A small masked spectrogram model, trained from scratch: norm layernorm, batches of 64.
Rows from block 3 of a small masked spectrogram model, named by matrix and row number. Rows with one number within an expert belong to one neuron, the router's apart. Each number is 50 + 10 x the weight over its row's rms, rounded and kept within 0 to 99. All counts start at 0. After the name is the row's rms in percent of the matrix's.
Before each expert's rows are labels from the 100 clips, of 14976, where the router gives the expert most weight on average: "responds to" is what is common among them; "peak on" is the class under the peak. Only what is clearly more common there than usual is listed. The data: short pieces for a synthesised band: melody, chords, bass and drums.
# router: router (model.blocks.3.mlp.router.weight, 32x192, trained with AdamW), inputs 0-95
# up: expert up (model.blocks.3.mlp.up, 32x192x192), inputs 0-95
# down: expert down (model.blocks.3.mlp.down, 32x192x192, transposed), outputs 0-95

# expert 19
responds to: key: G major
peak on: no chord
router.19 126:60 37 63 60 40 67 29 39 44 52 40 61 67 53 44 51 52 54 37 67 53 41 58 45 52 49 57 42 42 48 50 54 65 39 44 61 25 42 40 41 48 21 54 67 37 54 44 57 46 45 44 64 69 56 53 33 36 45 52 72 60 50 51 65 50 38 56 61 53 50 28 53 38 65 58 43 31 55 58 66 54 54 50 44 69 38 46 45 54 65 52 52 45 55 60 54
up.0 111:67 35 42 36 25 54 48 48 41 57 51 45 36 45 49 60 57 52 47 59 49 45 61 46 63 36 35 41 63 36 62 52 49 50 46 59 60 43 51 29 57 37 68 50 67 42 46 47 71 41 52 48 34 54 49 38 45 44 40 55 58 42 62 37 54 55 61 45 36 54 58 34 42 32 58 46 54 52 63 66 53 48 40 51 48 39 55 43 62 34 34 58 48 56 61 51
down.0 101:47 61 32 57 45 58 58 34 71 45 51 42 54 58 64 61 54 30 51 45 33 49 45 44 37 45 27 44 30 40 51 29 65 60 47 43 44 46 44 64 58 41 62 78 54 42 53 60 56 51 29 50 41 45 40 60 34 47 40 51 55 50 63 50 35 43 35 52 42 46 58 65 50 51 49 32 46 63 50 38 69 62 58 42 65 34 29 54 53 44 44 56 52 45 59 54
up.1 105:39 46 81 50 61 66 58 44 59 57 63 49 51 63 44 56 47 42 50 64 59 38 29 48 49 45 50 53 49 64 58 59 36 65 58 57 48 27 51 44 45 61 41 48 61 51 48 51 52 50 45 41 56 21 57 63 64 56 47 49 58 58 50 31 47 40 40 57 61 44 44 57 56 43 47 46 30 59 49 45 56 60 59 45 65 44 62 58 53 40 39 37 34 49 55 72
down.1 095:45 70 53 57 58 45 56 42 63 52 52 20 55 54 51 59 42 36 49 45 46 45 36 52 62 55 49 56 44 51 37 56 53 35 56 46 46 54 49 43 51 58 39 77 50 40 48 51 54 44 33 68 60 50 38 46 54 57 44 52 39 43 55 52 33 45 43 43 66 28 74 41 49 38 39 52 52 72 36 42 46 60 54 66 49 46 46 52 39 32 54 57 38 53 57 35
up.2 096:57 49 57 35 62 55 71 56 41 58 61 41 45 62 44 52 41 44 35 70 57 59 57 45 63 43 52 69 44 55 43 54 55 35 41 60 50 30 51 53 49 40 44 39 43 48 53 41 45 41 41 49 65 38 67 48 43 37 45 37 29 43 36 61 54 64 63 38 53 46 35 47 34 39 57 54 44 56 47 63 44 52 62 43 42 59 42 36 54 41 69 42 28 38 58 27
down.2 106:42 48 47 56 26 41 59 57 49 35 51 53 50 54 61 44 39 31 61 51 55 40 68 43 51 47 41 53 45 33 65 37 52 63 74 55 70 59 64 55 19 57 66 55 66 53 35 49 57 45 51 59 41 60 35 48 52 62 51 37 48 53 58 57 50 51 37 65 47 31 38 40 62 47 42 53 57 47 51 57 44 46 54 50 51 49 49 57 56 38 76 57 40 58 67 25
up.3 103:52 43 39 41 71 55 52 37 56 28 54 49 50 52 34 54 45 47 46 60 44 32 31 67 58 52 61 44 55 68 47 56 54 38 48 64 39 53 43 60 49 52 34 70 40 47 50 45 57 54 47 50 44 49 41 38 52 68 56 61 42 45 26 69 52 50 53 36 40 39 61 61 44 68 50 50 57 48 31 50 51 44 69 49 59 65 51 48 39 41 52 44 44 50 39 47
down.3 098:57 49 51 27 60 50 63 57 48 52 44 49 57 69 38 54 44 56 61 58 77 67 38 50 54 58 57 38 56 42 50 52 53 51 64 51 49 71 42 33 52 52 46 50 52 52 43 54 50 53 44 50 36 48 63 29 46 62 54 40 36 50 60 44 59 62 59 51 31 34 55 55 32 31 69 60 67 47 50 78 26 75 50 35 46 53 53 57 37 61 59 49 55 42 57 45
up.4 113:61 31 40 46 49 51 50 45 34 61 40 59 69 47 36 47 59 36 50 51 49 62 52 71 32 40 53 58 36 64 46 43 46 45 35 50 44 45 54 56 42 57 43 52 46 56 38 43 59 51 38 48 65 56 40 58 41 67 45 48 44 60 56 47 70 62 46 60 41 47 29 60 49 46 28 42 40 51 54 62 45 55 32 49 37 54 52 51 50 57 62 65 64 60 36 71
down.4 107:48 53 44 42 50 59 33 52 57 48 46 51 74 58 54 50 57 55 57 66 46 61 46 46 51 57 42 38 57 44 42 55 37 60 39 37 62 63 60 54 55 46 43 37 52 61 55 56 52 45 50 47 46 45 21 58 69 64 55 43 39 57 59 45 51 45 26 36 58 43 58 54 62 61 55 52 35 49 65 38 62 53 48 58 66 39 45 52 55 54 66 48 66 32 54 56
up.5 104:36 37 55 51 51 48 50 61 36 60 61 35 50 43 46 46 57 58 61 46 71 39 63 44 60 45 63 63 53 57 68 56 49 46 68 51 38 53 39 56 56 53 54 63 36 57 53 32 45 60 62 62 44 45 50 40 45 57 53 62 52 31 42 61 49 52 42 55 50 52 31 57 50 29 40 41 54 55 60 48 69 47 37 36 57 19 48 57 61 41 43 50 56 32 34 28
down.5 099:35 42 40 36 59 48 27 47 46 47 45 42 45 51 39 49 59 28 55 56 43 44 47 41 60 48 52 58 66 59 45 57 54 65 46 64 70 40 70 57 23 50 35 60 51 56 52 55 51 37 40 35 44 49 75 67 42 62 60 70 64 38 63 67 60 43 32 56 55 34 55 56 57 55 47 51 48 48 64 40 58 46 31 63 66 49 44 72 61 60 55 48 46 45 46 52
up.6 099:46 70 78 58 48 54 50 34 47 55 57 59 62 50 49 62 39 58 70 41 57 47 37 53 56 43 54 45 53 63 57 66 57 49 39 59 36 34 57 46 43 33 47 40 55 43 49 33 47 51 48 54 52 60 48 35 45 58 56 51 34 61 43 67 41 49 42 58 41 46 52 56 29 55 73 47 53 39 47 53 40 70 49 38 44 50 40 38 63 60 49 47 44 35 53 71
down.6 100:57 61 57 50 32 44 48 43 56 50 47 60 30 36 50 52 53 57 51 61 46 60 52 66 35 54 34 62 43 45 60 51 38 52 43 42 63 46 65 50 60 43 49 41 70 55 51 41 78 71 52 46 52 41 46 40 47 53 40 39 57 51 67 54 42 59 35 63 43 55 36 56 67 48 39 38 45 52 50 59 28 53 40 61 56 50 41 44 49 46 41 56 47 41 36 59
up.7 103:33 51 51 69 55 58 56 61 29 48 66 39 55 37 47 26 32 45 59 34 48 52 39 64 53 50 53 67 52 37 54 47 35 53 52 61 62 61 60 44 42 46 58 57 55 39 62 46 46 62 40 27 51 39 58 59 50 42 50 59 61 34 70 55 47 44 62 70 46 53 51 48 53 40 60 46 44 41 43 35 55 55 56 48 55 65 35 46 30 56 37 55 45 64 51 55
down.7 087:52 59 60 50 56 55 80 56 33 41 39 45 27 59 63 47 41 24 44 44 49 59 63 50 47 55 45 33 58 49 45 41 60 48 47 42 31 54 49 42 74 54 37 73 46 45 51 71 56 51 38 53 52 32 44 53 40 51 52 62 50 40 44 39 47 54 47 59 55 43 51 35 56 26 40 57 40 40 54 33 52 50 49 71 54 44 50 40 57 59 59 45 68 49 57 38

# expert 12
responds to: key: G# minor
peak on: G# minor chord
router.12 113:30 50 58 52 37 62 68 52 55 57 56 39 54 36 60 46 43 56 39 56 56 23 61 46 49 48 59 62 42 33 55 61 42 43 56 71 39 53 58 62 52 40 38 55 46 52 66 49 56 43 25 51 50 58 36 34 44 48 42 45 57 42 58 62 38 48 59 46 47 58 42 43 61 67 43 59 52 58 44 49 47 55 64 46 50 56 37 18 49 43 52 50 58 64 53 56
up.0 105:50 51 42 51 54 55 58 50 58 58 59 60 54 45 72 44 57 50 40 40 56 64 51 53 43 61 38 46 32 38 39 46 38 47 30 46 54 50 32 39 50 38 50 51 31 41 48 59 64 54 54 55 59 42 50 54 44 64 44 46 51 36 37 51 56 52 68 47 53 69 44 46 56 67 63 44 54 60 56 63 46 58 40 52 44 61 43 59 35 41 54 54 78 65 65 47
down.0 101:59 48 48 48 38 40 41 65 47 44 48 60 77 49 54 62 43 42 72 53 41 52 63 50 63 55 48 64 47 39 48 37 49 54 44 54 51 60 51 50 51 72 58 48 56 62 51 42 32 51 52 46 21 44 46 53 65 33 64 45 32 46 46 68 51 49 47 42 50 41 60 47 66 42 51 49 39 50 41 37 37 64 52 47 40 55 58 50 49 29 55 74 60 36 58 42
up.1 097:43 62 52 57 54 51 49 46 44 41 47 67 58 53 59 38 85 56 47 64 42 62 40 69 40 57 43 76 47 47 43 52 57 36 63 36 49 50 58 37 46 39 40 56 58 55 59 52 33 58 51 39 60 44 53 45 56 53 70 59 46 52 39 57 41 51 13 22 49 62 50 59 38 62 44 56 43 61 45 44 36 62 31 59 48 59 61 50 42 45 44 59 52 45 50 39
down.1 101:65 45 50 51 50 59 51 51 53 53 48 32 39 43 51 59 45 37 64 40 50 51 38 61 31 67 40 54 48 40 58 53 39 48 38 51 58 64 37 54 49 56 56 49 34 54 38 46 53 42 52 60 40 58 63 32 57 22 34 51 39 51 62 50 57 37 51 55 60 62 59 54 48 53 53 68 63 47 50 27 54 24 64 38 53 64 49 53 66 43 31 33 57 48 44 37
up.2 104:48 40 70 56 49 47 55 64 35 57 39 49 46 43 59 39 54 47 47 64 49 54 52 39 66 38 50 44 57 44 40 46 31 58 40 40 52 41 54 60 56 58 54 44 48 56 65 62 56 48 35 35 64 41 33 36 53 32 57 49 58 47 50 41 58 51 68 48 49 44 52 35 47 52 63 40 42 54 66 47 51 45 44 54 48 56 60 62 61 49 60 50 47 47 42 66
down.2 100:64 51 46 43 46 56 81 46 55 44 46 55 68 40 52 51 52 69 51 63 41 61 56 62 57 62 52 62 74 52 61 55 52 49 62 44 52 60 49 43 62 61 57 46 73 65 54 56 68 47 36 48 57 59 69 56 44 48 57 63 53 51 59 39 45 48 45 62 65 65 54 37 61 54 44 49 52 51 50 56 70 54 55 27 41 37 56 43 45 55 49 48 59 56 53 56
up.3 097:32 46 49 56 46 55 39 54 48 47 31 60 37 52 60 37 49 76 61 60 58 44 27 43 45 51 53 62 36 54 42 31 74 39 50 55 58 51 45 49 56 43 72 35 51 56 57 36 61 46 53 34 67 54 61 50 59 45 46 52 58 56 55 59 35 32 56 61 60 52 42 62 29 36 55 63 38 52 53 56 63 50 41 61 60 52 51 60 34 69 62 61 56 74 48 64
down.3 104:43 52 70 38 59 47 22 48 39 46 63 57 51 56 44 53 57 44 58 59 39 44 49 26 55 50 40 37 46 62 50 63 43 54 54 39 48 62 52 56 50 54 44 80 54 43 32 46 59 48 60 66 41 40 57 54 43 38 56 56 38 61 54 38 60 44 36 57 47 50 46 51 48 53 50 48 62 45 68 44 66 56 49 57 61 49 54 46 43 67 41 43 28 59 34 54
up.4 099:46 41 60 64 42 61 64 31 50 49 46 46 58 55 32 50 57 59 48 42 50 30 47 57 48 45 47 35 60 51 37 48 44 50 45 48 57 72 43 34 45 60 46 39 51 43 33 44 50 60 53 43 61 36 38 55 50 60 41 53 39 45 63 50 49 42 68 63 46 52 28 69 59 39 33 52 56 62 44 68 51 41 50 50 25 47 32 48 50 69 51 35 46 48 46 53
down.4 100:54 45 50 50 55 38 53 63 37 41 52 49 58 50 57 41 46 69 70 25 64 47 48 54 43 74 50 54 67 60 51 54 45 53 48 54 66 43 73 51 38 52 48 46 43 56 32 54 27 51 61 45 46 53 53 50 52 66 46 63 53 38 51 50 49 61 51 54 47 42 46 41 39 59 44 47 47 56 57 53 49 48 47 43 56 64 41 52 62 55 72 52 51 42 46 48
up.5 095:74 38 65 65 43 67 45 48 33 41 39 47 49 36 49 48 49 49 50 32 51 60 84 58 37 44 45 38 37 49 50 57 53 54 41 52 43 44 69 49 57 65 44 46 52 54 37 41 52 52 62 47 44 48 59 62 48 36 50 48 46 38 56 50 46 42 74 44 61 51 66 54 34 52 73 53 51 55 61 42 61 43 63 47 51 41 44 52 55 43 46 54 64 49 64 55
down.5 102:65 61 51 56 35 84 53 53 40 47 51 38 48 32 40 48 40 47 39 66 50 69 46 55 54 53 50 46 40 55 53 46 51 57 46 56 46 53 38 44 64 50 60 51 64 55 51 51 45 55 41 65 41 50 23 63 50 51 82 37 57 42 54 55 48 57 48 55 33 39 51 50 50 59 44 77 58 39 41 51 66 42 45 39 51 50 37 47 36 70 35 51 43 64 62 43
up.6 106:59 53 60 55 38 34 53 50 39 39 57 62 51 50 55 28 49 39 57 45 69 53 63 45 40 46 54 52 37 39 53 35 27 51 56 56 70 41 67 65 55 39 43 61 59 51 37 44 44 45 55 42 27 41 53 42 37 44 29 45 66 43 58 51 61 57 45 56 51 49 45 53 45 66 61 44 32 30 48 35 31 47 42 55 70 34 40 32 49 54 42 44 60 87 38 48
down.6 095:50 53 58 69 52 48 54 46 52 39 62 55 60 44 73 58 39 51 59 45 55 52 48 56 43 47 47 63 55 42 64 48 37 46 42 52 54 58 18 51 37 33 47 50 59 53 52 74 30 67 64 46 45 38 31 55 60 60 55 58 46 65 62 57 55 48 56 51 41 53 47 48 57 63 48 52 44 62 49 52 55 24 64 47 60 46 45 49 33 39 60 53 48 51 58 39
up.7 097:34 53 66 53 26 64 43 74 64 27 46 52 46 47 56 44 49 54 42 51 46 40 64 54 44 37 47 60 42 53 50 45 43 48 38 58 43 44 52 46 47 48 52 68 65 47 58 40 40 45 55 46 43 70 41 44 45 36 61 53 62 57 46 35 58 48 31 63 72 52 66 60 77 57 43 45 66 43 49 62 50 64 43 39 41 39 50 23 61 48 63 50 72 59 61 36
down.7 102:45 53 43 60 59 41 64 67 68 65 49 35 47 50 32 56 34 51 45 62 41 41 40 59 62 36 42 55 34 38 40 66 42 56 53 60 52 25 67 35 45 45 54 68 55 55 55 39 42 48 66 55 40 52 45 43 36 76 63 63 51 52 55 57 44 65 56 49 58 51 50 68 58 48 51 51 48 55 61 45 45 47 55 54 57 50 47 42 45 54 69 51 70 43 73 55

# expert 29
responds to: key: B minor; key: B major
peak on: B major chord; B minor chord
router.29 117:50 60 51 44 42 51 54 42 48 63 54 68 43 36 52 48 41 52 47 22 38 55 51 53 56 34 40 73 46 54 45 41 69 45 49 52 40 63 53 55 46 48 53 53 65 53 54 63 59 45 49 30 51 46 61 43 58 47 46 33 58 58 45 48 51 72 33 62 57 49 48 42 42 48 62 56 63 56 54 68 52 65 35 76 43 38 76 29 43 41 52 57 40 47 39 38
up.0 093:38 40 55 48 47 66 43 58 30 45 47 68 39 53 55 45 68 45 55 52 31 34 55 48 39 52 41 49 48 62 55 51 49 50 52 44 51 54 48 50 47 51 48 48 42 51 57 48 47 52 45 36 47 33 66 43 38 49 51 33 42 50 62 28 56 72 56 34 48 35 59 53 30 50 56 44 58 44 40 57 39 62 35 50 59 68 46 44 45 53 69 42 48 48 60 45
down.0 098:53 49 51 57 43 48 65 43 58 64 38 58 57 54 29 46 57 48 44 69 46 54 51 36 58 69 53 48 49 26 61 68 46 40 46 75 43 52 36 71 48 50 38 41 58 54 35 50 68 53 34 52 53 58 58 65 45 55 45 49 56 42 32 47 52 72 42 49 53 48 45 30 51 47 43 61 47 43 46 47 45 44 41 48 58 59 78 44 44 49 42 48 25 61 52 50
up.1 101:43 51 47 60 38 38 58 49 66 39 56 51 49 41 42 50 67 52 52 45 47 39 29 46 43 53 62 35 26 63 67 14 49 49 77 61 44 49 60 46 41 51 59 61 62 54 70 47 47 51 54 49 64 59 42 30 56 35 65 46 31 41 31 44 47 48 63 46 52 54 48 57 50 61 53 42 42 38 57 47 56 54 48 46 47 41 64 61 41 56 50 54 52 45 50 51
down.1 100:42 43 45 42 49 41 52 46 47 46 35 62 63 51 49 36 64 56 49 54 46 55 51 43 32 44 48 54 60 57 46 58 52 33 39 60 55 56 51 43 56 55 65 48 51 56 55 31 77 70 56 43 48 68 44 70 76 46 45 54 66 44 47 67 53 43 48 56 62 30 42 48 32 50 43 49 55 39 53 32 47 53 48 74 42 40 36 53 40 40 39 36 56 44 58 33
up.2 095:60 54 58 59 58 59 44 51 41 40 53 26 48 50 35 35 66 36 48 42 51 43 47 48 56 53 54 47 44 60 66 46 52 46 51 59 70 51 36 41 53 50 56 44 37 52 62 37 43 59 62 50 48 51 49 47 39 52 46 33 39 60 36 66 78 40 64 44 65 67 44 47 60 41 53 40 50 58 44 31 46 68 34 58 33 38 40 52 59 42 40 53 47 31 55 38
down.2 095:51 41 66 33 63 46 49 57 37 55 41 47 51 75 49 59 45 42 25 36 42 70 53 47 52 65 48 59 59 51 58 37 41 58 40 57 59 53 45 68 42 43 61 44 67 53 40 60 51 56 28 39 49 50 66 49 31 52 50 29 62 51 52 54 59 48 46 61 44 53 52 45 42 47 38 48 50 57 42 48 47 58 58 40 39 37 59 66 48 45 58 47 32 61 35 62
up.3 097:44 48 42 60 57 63 60 35 33 55 32 37 48 39 68 40 54 44 52 53 29 51 48 37 37 62 64 46 55 38 50 65 53 49 37 52 45 53 39 52 53 45 39 47 51 70 45 55 50 56 58 58 49 59 36 64 40 39 33 44 40 42 41 45 46 52 48 48 45 29 42 39 59 50 67 61 44 54 41 61 56 44 31 53 45 47 56 51 43 42 38 39 61 52 35 29
down.3 092:43 61 45 43 77 54 53 63 44 63 36 45 68 70 47 48 54 45 45 67 25 46 40 49 55 40 56 53 62 39 67 53 40 54 62 56 39 50 45 47 65 55 38 44 58 69 64 48 41 61 56 63 65 65 80 66 55 48 44 51 34 31 60 39 46 45 45 51 61 73 61 58 67 31 48 45 40 59 45 47 44 33 49 45 49 44 67 54 47 54 52 68 41 52 64 48
up.4 104:53 54 32 61 60 67 37 58 46 32 59 48 54 54 43 34 61 64 52 56 59 39 58 68 48 36 57 51 44 30 53 56 27 36 49 56 52 49 51 63 51 43 48 51 44 58 47 60 48 59 43 37 49 67 54 52 62 57 68 40 48 54 56 50 41 49 40 48 71 60 50 43 49 60 42 46 56 46 54 51 56 69 66 52 44 46 58 45 68 42 40 43 38 54 48 63
down.4 086:68 51 50 36 51 50 60 36 30 60 51 50 49 60 49 53 38 39 43 37 42 48 59 54 69 53 26 69 59 51 41 53 45 47 49 70 63 63 55 61 37 45 76 39 34 44 64 52 36 54 29 38 64 54 53 72 68 61 60 53 47 69 49 59 50 63 55 58 37 51 61 32 51 63 50 44 43 43 48 72 48 54 50 46 60 64 38 51 48 58 55 57 59 38 29 56
up.5 103:53 38 51 48 44 59 56 50 38 52 65 50 65 64 35 64 42 67 40 65 43 50 42 49 43 58 57 65 52 67 46 54 51 41 60 42 44 37 54 35 52 72 58 47 43 34 46 55 56 43 35 54 59 58 47 43 38 41 41 58 47 49 48 53 36 47 47 61 51 40 51 59 73 54 31 59 48 45 32 64 59 61 45 72 60 65 45 44 30 59 45 41 50 49 60 32
down.5 098:52 53 65 49 46 57 53 78 46 67 50 49 37 64 44 43 52 44 43 37 58 66 43 41 59 46 74 56 63 30 59 63 62 40 33 65 35 60 40 60 46 51 36 48 74 48 60 46 43 61 54 61 50 35 52 27 58 48 44 63 31 61 60 71 50 63 65 24 51 62 55 44 34 45 56 60 50 38 40 54 38 52 37 51 60 51 40 48 60 44 48 54 57 45 41 51
up.6 101:59 67 57 62 71 43 50 40 44 67 71 55 45 45 37 36 50 52 49 30 44 41 52 40 53 39 54 62 60 52 45 72 52 55 42 54 55 51 47 46 49 54 48 62 48 48 39 54 47 44 62 40 53 49 52 56 44 44 66 59 57 62 40 62 43 24 42 40 66 55 43 48 52 56 45 79 23 40 39 61 45 53 60 40 44 53 70 35 64 52 36 36 45 45 40 40
down.6 097:41 35 45 62 68 53 41 67 52 45 31 45 63 64 47 41 59 59 51 35 35 43 60 53 67 57 58 52 70 51 52 48 42 58 34 65 46 44 52 29 46 52 60 72 35 20 58 39 40 45 61 45 59 37 55 55 49 50 74 43 51 41 46 44 57 43 38 44 43 60 56 53 50 38 56 48 56 48 37 34 58 61 45 47 49 44 35 66 55 43 50 48 55 44 43 61
up.7 098:61 39 41 61 52 40 45 48 49 49 62 34 59 75 38 48 43 59 40 41 38 53 65 40 53 58 57 56 66 47 39 51 78 53 47 40 50 70 52 46 62 54 55 54 54 58 43 53 72 33 52 52 54 42 49 52 50 39 34 42 65 62 60 29 59 55 42 57 36 46 48 53 66 67 51 29 49 50 45 56 54 47 29 48 41 61 61 67 50 60 42 42 47 63 59 39
down.7 105:47 48 52 63 51 43 53 49 50 57 53 60 60 51 51 38 36 36 58 63 36 46 59 43 52 49 45 45 57 43 47 50 36 56 49 48 55 45 56 49 36 52 38 54 51 64 61 71 48 40 47 63 43 52 39 60 24 30 58 56 40 45 36 37 58 41 67 55 82 50 50 69 48 63 59 51 40 51 55 53 67 48 49 51 63 49 51 51 47 45 48 54 52 37 41 59

# expert 30
responds to: quiet level
peak on: no chord
router.30 088:38 46 43 61 50 55 58 49 39 36 68 52 44 72 58 53 35 40 52 54 38 47 53 51 64 52 49 57 61 51 43 58 57 46 30 54 33 56 40 45 52 48 57 45 60 46 54 41 53 51 44 47 45 40 36 60 41 60 71 49 44 62 40 48 47 73 37 50 67 54 48 56 47 55 72 42 57 51 72 41 51 35 51 39 53 46 44 38 58 53 59 58 59 41 53 39
up.0 108:53 52 48 62 44 53 35 66 38 35 73 40 45 48 38 65 30 50 39 45 41 49 38 53 60 53 67 55 63 65 55 59 36 47 35 58 43 43 33 64 46 59 57 45 43 69 51 43 64 41 42 50 42 62 36 70 59 56 47 34 34 53 41 54 57 45 38 55 53 52 50 52 51 58 58 49 56 47 44 41 42 44 61 50 26 41 58 45 50 51 45 61 47 67 51 66
down.0 103:50 35 60 54 71 57 40 51 58 64 52 54 49 52 52 48 58 63 62 50 59 60 31 45 51 46 57 48 50 57 60 50 47 47 63 53 66 44 34 39 47 46 68 59 51 55 61 34 45 72 55 61 53 40 71 61 56 56 66 42 62 56 56 42 49 56 49 57 65 47 40 42 57 40 38 44 48 62 45 41 52 50 55 54 51 46 41 41 46 38 42 37 60 57 58 61
up.1 097:51 42 51 53 29 40 48 50 42 46 55 22 61 42 48 38 40 40 39 44 43 41 42 58 56 50 34 60 46 37 46 42 58 51 45 51 63 49 50 52 58 42 46 42 53 45 81 51 59 55 59 66 61 47 45 57 52 54 47 56 47 56 79 50 38 64 41 61 51 44 31 33 31 55 65 46 62 51 36 56 60 38 45 54 39 76 56 50 45 42 78 41 49 71 44 38
down.1 104:64 41 60 40 47 49 40 20 50 45 61 52 49 31 44 46 37 47 55 43 52 71 48 58 48 51 54 53 46 63 43 50 48 76 55 51 56 42 62 55 64 78 43 56 53 49 54 47 53 44 43 47 49 53 77 53 49 52 51 52 58 53 61 53 55 71 36 48 32 48 59 53 39 52 29 59 28 48 73 33 65 56 51 64 38 49 58 33 38 53 28 62 51 51 55 56
up.2 092:52 38 55 45 34 71 55 34 40 48 40 47 52 48 40 53 54 52 50 53 37 52 69 65 52 46 49 30 51 52 53 69 37 81 51 59 38 46 38 47 23 34 43 33 50 41 39 66 41 62 54 51 38 46 56 42 61 46 49 51 48 45 61 49 52 62 60 56 42 68 44 46 71 44 50 54 42 53 41 50 42 40 49 49 71 64 48 39 56 58 33 58 74 64 56 43
down.2 098:49 51 57 57 52 55 70 48 25 53 40 47 47 45 54 42 49 45 56 21 51 66 60 51 57 52 51 38 51 42 56 64 37 75 39 60 69 48 52 41 33 57 54 37 47 47 38 31 49 39 41 44 56 36 57 54 54 41 34 38 56 50 54 60 42 41 45 44 72 54 55 34 59 46 52 61 60 57 62 62 64 34 44 53 51 42 33 38 47 60 56 53 50 33 67 53
up.3 101:86 56 61 38 48 55 44 46 37 65 64 38 53 45 45 27 41 57 48 53 57 44 60 48 45 46 53 56 54 64 44 34 53 49 45 57 29 49 42 52 58 61 48 44 46 55 45 60 46 62 55 59 56 52 64 31 30 55 43 57 47 58 43 63 76 42 55 45 52 58 49 49 45 34 59 35 66 54 50 36 51 32 44 43 66 37 47 44 44 54 54 39 40 58 32 50
down.3 105:41 44 36 52 63 51 43 58 60 45 57 52 50 53 50 30 40 30 48 68 49 61 52 50 44 58 41 59 56 44 36 71 50 52 52 49 38 42 45 59 34 64 42 22 32 47 61 48 47 48 62 51 25 56 30 36 50 60 50 20 51 59 66 59 44 50 63 28 54 64 44 50 56 31 44 45 72 55 61 48 38 54 53 48 42 59 43 58 45 56 47 46 42 50 53 59
up.4 095:44 47 42 47 59 44 76 47 44 47 44 32 67 40 40 43 46 57 47 41 55 47 55 55 38 49 40 40 65 44 51 57 51 54 66 32 56 59 42 65 53 59 72 71 49 51 44 56 47 58 44 62 50 44 55 55 55 49 48 55 62 39 53 61 62 66 42 70 43 54 44 57 43 55 40 29 61 47 61 53 38 46 43 42 62 67 56 44 72 59 31 27 52 68 49 37
down.4 109:44 65 56 61 38 41 64 53 54 41 60 51 60 49 64 61 48 40 41 65 38 65 47 41 55 61 65 53 63 52 76 32 47 44 42 56 51 51 61 35 55 56 55 35 45 40 44 29 44 45 43 68 48 51 38 39 35 51 39 48 66 59 52 53 43 67 59 41 62 49 68 48 48 36 39 68 59 41 65 43 38 49 47 67 46 46 51 66 40 40 41 64 58 51 56 49
up.5 103:52 44 50 49 64 53 50 29 68 51 54 58 48 44 47 55 49 46 53 45 41 57 46 49 50 52 56 52 36 42 55 46 37 40 43 61 54 65 38 42 55 73 51 47 41 33 41 60 50 47 36 52 65 46 32 68 49 59 35 44 47 60 47 63 46 47 51 73 56 44 60 44 59 42 54 44 49 46 52 47 27 29 68 46 53 45 70 50 60 43 35 35 48 52 59 54
down.5 105:43 62 41 69 56 51 46 33 53 51 43 58 52 38 54 53 67 75 45 63 42 38 50 68 43 40 30 41 46 60 48 57 58 46 48 46 52 50 41 49 54 52 73 56 56 49 48 41 46 60 63 38 40 47 52 51 60 52 46 53 47 49 60 47 55 46 40 51 61 49 54 39 28 51 57 60 37 49 50 57 47 53 47 46 47 49 56 49 52 48 63 41 49 59 41 57
up.6 100:69 39 52 49 69 33 37 43 34 34 48 43 53 46 37 60 50 61 45 41 59 64 40 58 69 55 45 55 62 70 49 50 54 45 43 55 37 49 51 38 53 43 35 53 52 51 57 54 41 48 52 53 55 61 58 44 48 55 66 65 56 35 55 62 45 55 36 39 44 50 58 56 36 52 53 71 46 49 78 40 44 50 59 50 48 55 33 58 39 49 25 55 50 48 64 52
down.6 090:57 41 58 60 52 56 64 58 61 45 50 63 62 44 52 48 55 58 45 56 46 62 55 49 44 50 53 49 63 61 50 46 69 60 49 67 38 46 47 50 30 46 43 48 47 49 51 55 47 52 31 57 68 49 55 53 48 46 46 48 38 61 45 51 74 56 61 47 67 29 56 44 53 37 41 56 56 50 55 61 69 82 48 43 47 47 33 48 54 48 62 53 55 46 47 46
up.7 100:52 35 39 50 47 60 41 47 58 44 56 61 51 61 52 33 58 49 41 54 54 32 57 48 38 47 45 62 38 50 62 49 49 74 62 65 58 66 37 64 51 62 42 43 53 33 46 60 39 35 48 60 48 39 63 56 54 42 33 52 66 48 43 35 48 52 50 60 43 64 66 52 43 53 36 43 42 46 44 49 57 57 67 34 65 70 47 68 56 33 53 61 52 38 59 58
down.7 102:42 66 44 58 59 51 54 44 54 66 50 51 59 42 46 56 51 61 66 66 55 38 37 47 61 54 31 52 58 53 48 49 38 52 75 43 51 57 46 35 53 47 62 63 38 59 52 46 59 51 59 63 64 57 62 43 44 40 70 53 34 52 50 62 65 31 51 51 52 69 72 54 31 52 53 48 40 42 56 41 50 46 46 74 52 54 41 52 52 46 44 53 33 55 49 54